Rows from block 2 of a small image super-resolution model, named by matrix and row number. Rows with one number belong to one channel. Each number is 128 + 32 x the weight over its row's rms, rounded and kept within 0 to 255. All counts start at 0.
Before each channel's rows are labels from the 100 images, of 14976, where the channel reaches its highest value: "lies over" is the class under the peak; "responds to" is what is common among them. Only what is clearly more common there than usual is listed. The data: rendered made-up planets.
# convs0: first 3x3 conv (model.blocks.2.convs.0.weight, 96x96x3x3, each kernel summed), inputs 0-47
# convs1: second 3x3 conv (model.blocks.2.convs.1.weight, 96x96x3x3, transposed, each kernel summed), outputs 0-47

lies over: space
responds to: glowing rim; half lit; cracked ice world
convs0.86 [111 101 109 161 158  84 177 158 151 105 155 169 122 142 181  99 142 149 136 129  74 184 121 132 112  86 126 174 179 146 182 133 140  80 133 110 125 139 131 181 167 157 114 126 121 149 160 164]
convs1.86 [107 132 146 116  90 137  97  82 127 121 111 136 142  98  82 151 157 173 111 116 160  64 133 129  92 167 110 112  85 115 151 124 130 116 112  84 116  83  91 118 127 160  91 109  86 108 138  74]

lies over: planet
responds to: ocean world; crescent
convs0.83 [113  99 146 119 107 131  71 106  99  82 110  77  74  80  83 141 125 105 112 139 165 102 128 125  89 130 100 109  83 127 114 109 131 175 101 130 149  96 115 100  69 104  94  56  84  80  86  88]
convs1.83 [132 135  65 104 142  84 134 142 103 105 124 146  97 135 160 142  77 149 175 137 138 119 113  94 149 146 148 124 133 165 111 124 107 128 193  82  98  92 118 157 167 136 168 104 155 125 174 120]

lies over: planet
responds to: crescent; ocean world
convs0.45 [180 124  88  76 101 148 107 121 146 141 102 164  89 136 158 163  92 106  99 172 173  73 144 117 131 173 135  83  62 151 143 144 101 198 131 104 174  83  80  69 113 117 160 114 113  68 111 135]
convs1.45 [169  88  95 103 148 106 152 170 101 122  83 159  96 144 157  99  90 160 138 136 150 161 108 121 171 113 191  88 156 161 111 162 134 104 153  90 137 154 132 163 159 155 154 141 144 147 111 152]

lies over: planet
responds to: crescent
convs0.13 [133 114  76  90 101  88  93 102 132 171 124 124 106  82 127 116 134  72 108 129 155  83  79 111 136  85  78 101  95 170 143  99 154 176 122 118  91 115  77 131  96  94 101 112 119 128 108 182]
convs1.13 [ 94 142 126 163  96 149  87 105 100 145 116 104  90 130 114 126 167 136  92 110 100  57 168 121  93 144  87 161 117 132 137  75 153  99  96 121 113  92 121 127 114 200  76 104  66 154 136  78]

lies over: space
responds to: half lit; glowing rim
convs0.69 [106  91 119  90 113  63 154 143 130 115 162 160  86 110 147 104  80 110 141 130  99 138 131 102 112 155 146 103 108 100 147 160  93  86 140 106 157 122  88 128 161 140 170 144 112  88 138 133]
convs1.69 [ 93 142 161 147 138 145 143 114  72 128 142 127 173 116  88 124 172  95 108 104 140  86 171  94  92 127  72 151  89  88 144 111 112  67  96  90  93  97 129 141 125 145  83 134  89 109 177  81]

lies over: planet
responds to: crescent
convs0.11 [191 146 112 121  97 176  96 112 162 152  80 101 106 121 113 184 134 121 111 159 170  83 148 100 157 156 108  62 129 154  98  99 140 174 100 126 154 103 111  73 124  95 103  94 133  89  92 160]
convs1.11 [163  82 111  78 132  84 129 128 103  92 101 145 100 142 109  97  55 170 167 114 112 119  97  90 144 105 183  96 134 153 141 176  93 101 172  99  89 102  74 170 151 144 160 104 164 109  85 151]

lies over: space
responds to: glowing rim; half lit; cracked ice world
convs0.73 [ 84 142 147 151 116 106 173 134 111 135 196 125 158 138 137 150  99 148 200  94  91 141  91 142 128  92  80 164 118 101 122 111 114 132 144  74  98 148 150 148 131 154 109 121 144 126 160 192]
convs1.73 [134  89 115  92 179 139  96 188 160 186  96 148 104  78 214 120 123  98 131 162 164 106 109 153 160 173 137  79 130 148 120 130 132 149 105 111 180 152 105  73 115 133  83 175 109 135 105 100]

lies over: space
responds to: crescent; glowing rim
convs0.87 [152 176  55  94  98 118 147 100 161 161 107 148 161 195 147 161 102  75 127 130 154  76  92  98 156 139  83  82  99 134 142 129  83 161 103 109 159  94  93  83 146  87 155 153 168 109 168 124]
convs1.87 [147 114 179 133 141 161 137 120 172  88 151 115 167 124 127 124 125 106 161  91  97 182 125 164 129 106 205  91 147 134 137 143  92 138 159 154 122 212 148 140 104 117 156 104 180 147 106 197]

lies over: space
responds to: glowing rim; crescent
convs0.39 [179 180  99 128 159 160 121 159 140 180 110 181 140 178 174 172 159 134 111 184 172 133 164 139 184 163 140  95 160 162  97 125 157 115  92 108 132  90 162 105 171 107 146 183 142 168 140 176]
convs1.39 [120 126 210 136 135 160  87  84 183 127 136 110 146  86  78 121 130 115 137 104 102 165 117 185  96 116 131  95 143 116 135 128  74 181 112 159 151 180 121 108  93 103  89 110 169 126  75 165]

lies over: space
responds to: crescent; ocean world
convs0.93 [ 96  91  94 113 108  61 114 109 124 168 130 166 114 104 120  74 141  49  99 139 123  96  82 117 136  96  97 106 141 169 134 113 139  82 116  95  58  89 116 138 136  82 120 118 126 134  98 173]
convs1.93 [123 132 120 147 133 161 126  95 116 112  68 152 143 109 100 148 141 140  81 118 140  80 146 103 135 129  95 125 137 106 138  79 140  99  90  82 132  88 111 133 136 159  59 133  67 116 168  80]

lies over: space
responds to: glowing rim; crescent; cracked ice world
convs0.91 [182 173  83 107 144 159 133 134 132 180 109 185 151 174 170 175 154 103 126 170 175 112 129 129 189 185 119  89 134 171 118 125 141 129  94 115 126  96 129  95 166  89 179 166 155 151 143 170]
convs1.91 [135 102 193  87 108 151 133 129 140 100 102  99 148  93  91 115  98 131 160  72 103 166 131 156  96 107 186  85 129 106 114 171 121 134 147 150 115 215 109 139 100  96 121  92 160  85  70 172]

lies over: space
responds to: cracked ice world; glowing rim; gibbous
convs0.0 [ 76 121 142 147 167 120 152 163  83  91 157 131 110  86 161  67 144 172 160  84  75 157 118 164  73 130 143 169 150 124 178 132 165  76 164 149 114 128 120 172  82 155 141 149  79 143 103 103]
convs1.0 [100 162 114 166 142 156 149 101  96 127 142 103 150 116  79 122 165 109 106 128 127  79 163 134 100 128  88 152 118 117 126  94 147  99 100  92 100  70 195 153 139 148  87 114  92  92 211  91]

lies over: space
responds to: crescent; ocean world
convs0.31 [172 154  85  94 100 121 139 107 157 175 146 163 137 161 146 167  92  80 125 149 182  82 115 104 156 162 109  87  99 147 147 131  99 180 125  79 156  81  83  80 125  88 152 153 153  83 146 165]
convs1.31 [161  89  98  95 148 111 155 169 114 120  68 135  97 131 152 104  92 157 141 128 116 153 126 112 171 131 192  92 162 147  97 177 132  88 138 100 127 157 115 143 138 146 145 151 134 132  93 132]

lies over: space
responds to: glowing rim; half lit
convs0.30 [117 130 125  91 119  81 110 125  93  86  94 123 163 131  86  95  46  84 144 154 136 112 143  91 155 118 123  98  95  48 104 165  50 107 110  76 152 133 125 109 175  97 160 123 126 117 142  90]
convs1.30 [103 173 155 154 100 155 119 100 105 119 102 131 145 130  78 150 174 132  81 109 119  75 157  98 104 139  81 146 103 127 145  92 143  83  96 101  85  83 118 155 159 181  79 102  74 132 184  87]

lies over: space
responds to: glowing rim; half lit
convs0.54 [127 107  94 102 114  96  90 138  77 146 128 156 116 122  87  82 106  61 108 143 161 112 103  80 167 110 119  78 101 125  99 152  64  86 109  70 124 113 106 134 174  86 156  99 111 141 124 139]
convs1.54 [120 127 147 145 130 189 120 116  93 148  86 121 103 132 122 133 165 136  72 108 117  84 151  82 135 151  99 155 118  94 139  84 151  75  91 138 140  97 121 108 129 182  72 135  84 158 131  88]

lies over: space
responds to: crescent; ocean world
convs0.32 [165 171  87 149 187 143 114 147  66 157 137 147 114 167 172 170 138  95 110 159 150 134 112 182 136 152  81 126 190 163  91 130 145  85 150 138 133  64 160 145 111 116  96 161 110 135 148 111]
convs1.32 [129 103 202 163 201 145 156 107 190 122 151 136 199 184 140 160 172 107 150 126  74 169 162 150 171  83 161 102 156 148 148 123 105  92 115 152 113 182 159 106 121 125 146 112 171 182 142 176]

lies over: space
responds to: glowing rim; crescent
convs0.51 [164 189  59  92 116 156 144  68 188 163 118 178 167 161  98 139 100  82 136 128 151 103 128 130 163 145  92  84 112 131 130 121  83 158 117 107 166 111  98  88 150  90 161 160 185 115 179 156]
convs1.51 [104 108 125  86 122 154 174 147 129 101 134  72 112 100 142 153 124 169 115  72 115 182 109 146  90 113 193 101 117  95 103 152 122 122 158 139 104 125 128 170 103  80  88 107 181  91  92 133]

lies over: planet
responds to: crescent; ocean world
convs0.74 [174 124 139  94 120 179  81 130 122 131 100 130  84  98 110 176 132 147 116 164 176  95 148 148 122 173 166  68  90 146 104 137 110 179 128 141 156  83  85  74 120 104 127 107 103 113  98 128]
convs1.74 [161  91 139  67 152  93 167 169 105 114 117 115 130 159 136 100  83 143 177 109 100 146 114  69 161 108 167  88  95 105  95 180  96  82 122 109 100 137  92 154 152  85 185 160 149 102  84 149]

lies over: space
responds to: glowing rim; crescent
convs0.56 [113 167  79  74 108 102 137 142 141 153 140 121 192 188 113 119 112  69 123 111 130  68 104  98 148 119  86 107 104 118 128 155  95 125 125  87 168 102 109 136 146  80 159 143 172 133 171 102]
convs1.56 [147 141 190  80 110 176  96 135 170  91  93 105 160  88 107 131 104 139 148 116 102 180 126 163  94 111 161  69 145 105 113 152  90 157  98 150 129 178 108 124 117 114  97  98 154  94  86 182]

lies over: space
responds to: crescent; ocean world
convs0.92 [141 135  74  94 121 132  92 104  91 151 103 122 144 160  91 142  96  81  82 159 173  86  79  78 168 116  89  87  75 113  99  80  98 128 102 110 135  98 171 113 153  88 121 106 178 136 158  99]
convs1.92 [175 155 164  80 158 182 159 147 114 153 119 134 167 158 149 138 132 132 148 116 105 149 126  81 172  96 106 139  63  64 158 147 104  99 103 158 136 136 122 140 173 117 120 153  87 135 166 149]

lies over: space
responds to: glowing rim; cracked ice world
convs0.27 [116  97 127  80 126  63 145 144 123 114 147 168 105  90 137  90  74  97 136 109 127 126 108 109 106 179 133 122  85 103 146 167  82 114 134  76 164 123  76 117 130  93 181 142 101  98 109 165]
convs1.27 [119 124 143 151 121 162 107 111 122 116 118 138 171 108  86 150 167  87 112 130 176  72 175 120 122 145  91 127 109  93 127 108 130 116  97  83 138  93 129 133 145 187  80 116  49 108 187  85]

lies over: space
responds to: crescent; ocean world
convs0.9 [124  80  70  85  59 125 157 117 170 143 141  88  92  89 110 144  88  77 109 151 133  87 111  75 142 168 116  89  79 133 111  83  96 139 133  92 150  76 133 109 153 112 120 101 160  96 155 132]
convs1.9 [107 169 147 168 143 144 165 111  79 126 148 104 154 137  92 134 181 132 114  99 114  87 180  97  97 112  74 155  91  81 149 110 108  81  90  90  91  90 172 154 135 181 106 109  95 126 184  90]

lies over: space
responds to: crescent
convs0.23 [192 120  64 109 120 139 136  92 150 169  82 181 135 172 129 154 135  80 124 160 178  80  95 120 178 177  93  85 138 200 138 108 117 134  79  97 133 101  87  81 156 101 146 167 150 128 125 161]
convs1.23 [131  84 127 138 118 125 119 146 140  80  51 129  70 111 131 108 104 136 113  93  98 154 120 162 106 120 189  81 164 152  79 181 129 116  89 107 101 149 122 145  70 116  91 110 130 126  81 156]

lies over: space
responds to: crescent; ocean world
convs0.47 [103 132 164 127 103 153 131 131  73  78  97  90  58 113 109 118  99 176 145 165 114  99 138 124 114 119 138 135  89  65 174 145 139 112 135 129 121 104 110 111  77 140 156  94  87  95 101 101]
convs1.47 [173 134  81  71 154 109 133 182 144 135 150 158 129 120 205 141  90 130 173 138 164 157 120 102 173 150 163  92 110 157 132 138 101 133 187 134 196 162 118 146 162 142 185 122 166 137 156 144]

lies over: planet
responds to: ocean world; crescent
convs0.7 [119  78 136  89 102 147 133 148 106 116 133  93  65  69 132 160  52 148 150 106 133 105 163 141  90 122 143 124  86  97 106 104  78 196 170 155 188  97  97 100  63 129 114 112  96  93  81 110]
convs1.7 [104 152  74 131 111  86 121 100  92 136 157 114  91 136 118 139 152 143 108 109 146  63 161 122 102 147 120 157  87 166 133 110 145 116 181 100  82  91 117 166 121 164 133  97  99 117 148  94]

lies over: space
responds to: crescent; ocean world
convs0.81 [158 188  94 110 151  82 135 107 176 152 120 156 163 174 174 165  84  71 106 174 176 109  96  81 159  91  87  95 141 140 103 108 121 124  69  52 132  85 138 104 150  94  91 111 145 115 178 184]
convs1.81 [111 103 126  90  81  97 131 126 106  83  69 142  84 137  92 118 107 169  83  85  93 121 127  90 112 109 191 109 122 158 110 165 155 116 158  90  78 112  74 170 154 144 138  95 158 131  95 135]

lies over: space
responds to: cracked ice world; ocean world
convs0.10 [ 79 156 109 156 183  98 108 123  99 123 143 184  95 146 175 119 114 136 113 165 119 168  99 117 111  72 124 166 130 124 197 136 177  62 117 121 116 114 178 173  93 147 123 132 122 155 175 144]
convs1.10 [128  84 140 124 157 115 127 141 119  83 102 155  64 116 131 124 169 163 113 103 110 129 177  84 101 120 149  70 109 170 110 128 128  99 118  80  94  83  80 157 162 122 109  53 112 147 117 124]

lies over: space
responds to: glowing rim; cracked ice world
convs0.4 [102 108 150  93 142  76 164 146 114 108 173 166 118 119 158  96  92 135 165 106 107 136 135 131 109 177 159 124 100 112 176 157 102 103 166 100 187 156  76 151 151 147 159 156 113 112 132 144]
convs1.4 [ 95 124 137 162 130 152 109 117  88 126 116 107 126 109  86 124 176 112 102  88 136  73 183 112  97 131  90 164 122 100 123  96 128  71  80  84  94  85 122 111 113 165  80 127  81 127 137  68]

lies over: space
responds to: half lit; glowing rim; cracked ice world
convs0.12 [151  89 114  69  82 101 152 132 134 120 120 126  88 106 118 167  79 112 153 174 147 110 155  97 148 158 134  94  91  92 109 171  99 157 160  77 180 121  63  88 162 107 180 109 111  70 132 166]
convs1.12 [106 175 127 184 128 150 129 113  99 119 147 128 146 129  90 161 166 136 104 100 131  89 172  99 106 129  75 149  93 104 137  92 123  87 101 110  94  73 167 162 148 175  90 111  84 130 210  88]

lies over: space
responds to: glowing rim; half lit
convs0.57 [131 176 107 104 150 112 147 135 114 174 139 170 188 200 112 108 114  91 157 123 129 117 116 120 175 125 146 112 107 113 155 153  96  81 151 111 160 160 131 135 188 149 177 185 168 151 185 131]
convs1.57 [ 76 136 166  92 109 169  90 130 159 113  83  85  87  80 124 118 138 150  74 106 104 122 143 161  81 125 130 141 115 129 129 113 192 161 105 144 125 111  83 120  86  93  58 103 103  78  71 125]

lies over: space
responds to: cracked ice world; cloud-covered world
convs0.25 [ 87  69 122 130 129 122  87 157 112 108 135  79 110  84 174  88 139 112  55  76  85 131  86 150  81  86  90 150 135 138  82 141 138 101  93 142  69 110 117 160  71  99  72 117 116 142 107  98]
convs1.25 [187 158 112  97 178 160 118 177 115 156 142 126 168 128 163 151 122  93 189 177 170 137 114 115 184 144 140  74 110 146 116 144  95 147 139 108 198 157 142 123 184 164 137 167 129 116 155 143]

lies over: space
responds to: glowing rim; cracked ice world
convs0.36 [111  85 110 181 117 118 114 104 115 131 173 153 157 108 145  96 183 108 121 111 111 143  93 178 129 147 109 198 185 175 126 115 165  70 146 121  84 115 126 191 113 128 153 155 115 161 104 145]
convs1.36 [157 139 127  55 169 140 146 152 124 181 131 122 162 130 134 143  89  80 186 156 184 169 100 132 164 159 140  80  92 102 146 171  78 170 169 138 174 185  96 122 148 115 139 192 131 127 117 124]

lies over: planet
responds to: crescent; ocean world
convs0.53 [161  82 128 119  99 167  76 113 111 129  80  97  77  90 113 156 148 155 101 158 144 109 153 142 126 144 126  90 121 149  75 104 140 159  81 148 131  97 107  90 101 100  97 110  94 128  84 116]
convs1.53 [159  95 101  61 146  77 136 130  95 109 102 156 116 151 119 102  71 177 171 175 150 137 109  80 147 107 170  95 123 139 136 176  81 101 176  97 102 114  84 139 152 133 188 116 171  89 101 166]

lies over: space
responds to: glowing rim; cracked ice world
convs0.52 [103 140 144 138 173 133 175 157  89 140 167 173 168 129 164 108 142 155 155  90  88 156 102 169  86 138 148 167 175 157 170 143 141  82 161 146 108 103 112 164 116 159 130 183  94 160 145 115]
convs1.52 [ 91 150 154 194 138 144 141  93 113 120 125 142 189 114  92 161 179  99  96 125 146  99 150 161 119 159  96 135 121  86 145  85 141 104  94  84 133  92 170 127 153 175  86 111  80 121 179 107]

lies over: space
responds to: crescent; glowing rim; ocean world
convs0.68 [156 157  92  96  82 122 148 139 119 176 127 160 161 170 179 162 107  84 129 160 156  87  99 100 156 138 128  98 120 171 142 129  93 138 115  82 135  90  80  87 152 118 153 193 164 123 144 157]
convs1.68 [157  98 106  96 155 101 160 150 122 106  88 142 151 141 139 139  86 162 148 133 139 192 109 134 179 116 190  91 149 122 123 177 103 107 167 106 124 170 135 181 168 124 162 142 170 116 123 181]

lies over: space
responds to: glowing rim; cracked ice world; full
convs0.26 [107  94 129  74  97  76 157 137 106 101 157 133  96  90 121 113  71 114 158 144 124 110 142 112 118 146 145 104  75  89 131 180  80 143 154  80 171 128  80 126 147 118 193 115  97  90 108 141]
convs1.26 [ 98 137 141 166 104 163 101 112 109 113 131 123 132 105  97 119 176 114 102 132 141  61 174 115 104 157  68 156 114  96 113  86 132  92  79  80 108  68 128 118 136 172  67 111  77 111 131  75]

lies over: ring
responds to: lava world; rings
convs0.79 [109 121 124 149 135 148  73  80 107 147  87 111 122 150  63 100 157 142  52  96 104 141 141 159 142 118  92 139 167 112  82 103 144 116  93 167  84 125 154 136  75  91  82 150 110 132  96  89]
convs1.79 [163 149 166  90 126 184 109 144 191 100 126 100 165  88 125 128  95 135 169 106  95 162 118 169 107 110 138 100 135 100 127 152  90 191 156 166 152 207 105  93 102  97 136 101 159  96 124 210]

lies over: planet
responds to: ocean world; full
convs0.67 [104 116  93 141 201  74 155 106 149 103 144 168 136 133 180 104 105 111 121 143 101 200 114 123 126  66 115 167 184 133 137 145 151  85 104  73  93 130 162 170 149 129 140 114 131 129 158 166]
convs1.67 [123  85 108  84  94 108 119 123  97 101  66 133  62 132  92  98  97 174  70  97 118 116 136  77 120 117 178 102 108 167 120 162 145 103 135  86  88 105  45 154 147 120 147  79 139 115  85 128]

lies over: space
responds to: crescent
convs0.38 [160 103  77 108  91 137  79  99 130 149  79 122 100 111 109 132 145  79  91 166 193  93 107  87 169 143  82  73 105 172 100  98 142 168  89  70 106  83 105  75 119  62 110 106 114 104 107 180]
convs1.38 [136 123  74  97 160 160  99 150 129 184 140 133  65 115 173 142 126  88 132 163 174 116 138 122 167 151 109  97 111 132 115  95 115 180 199 142 169 120 107 104 142 159 152 174  95 161 147  96]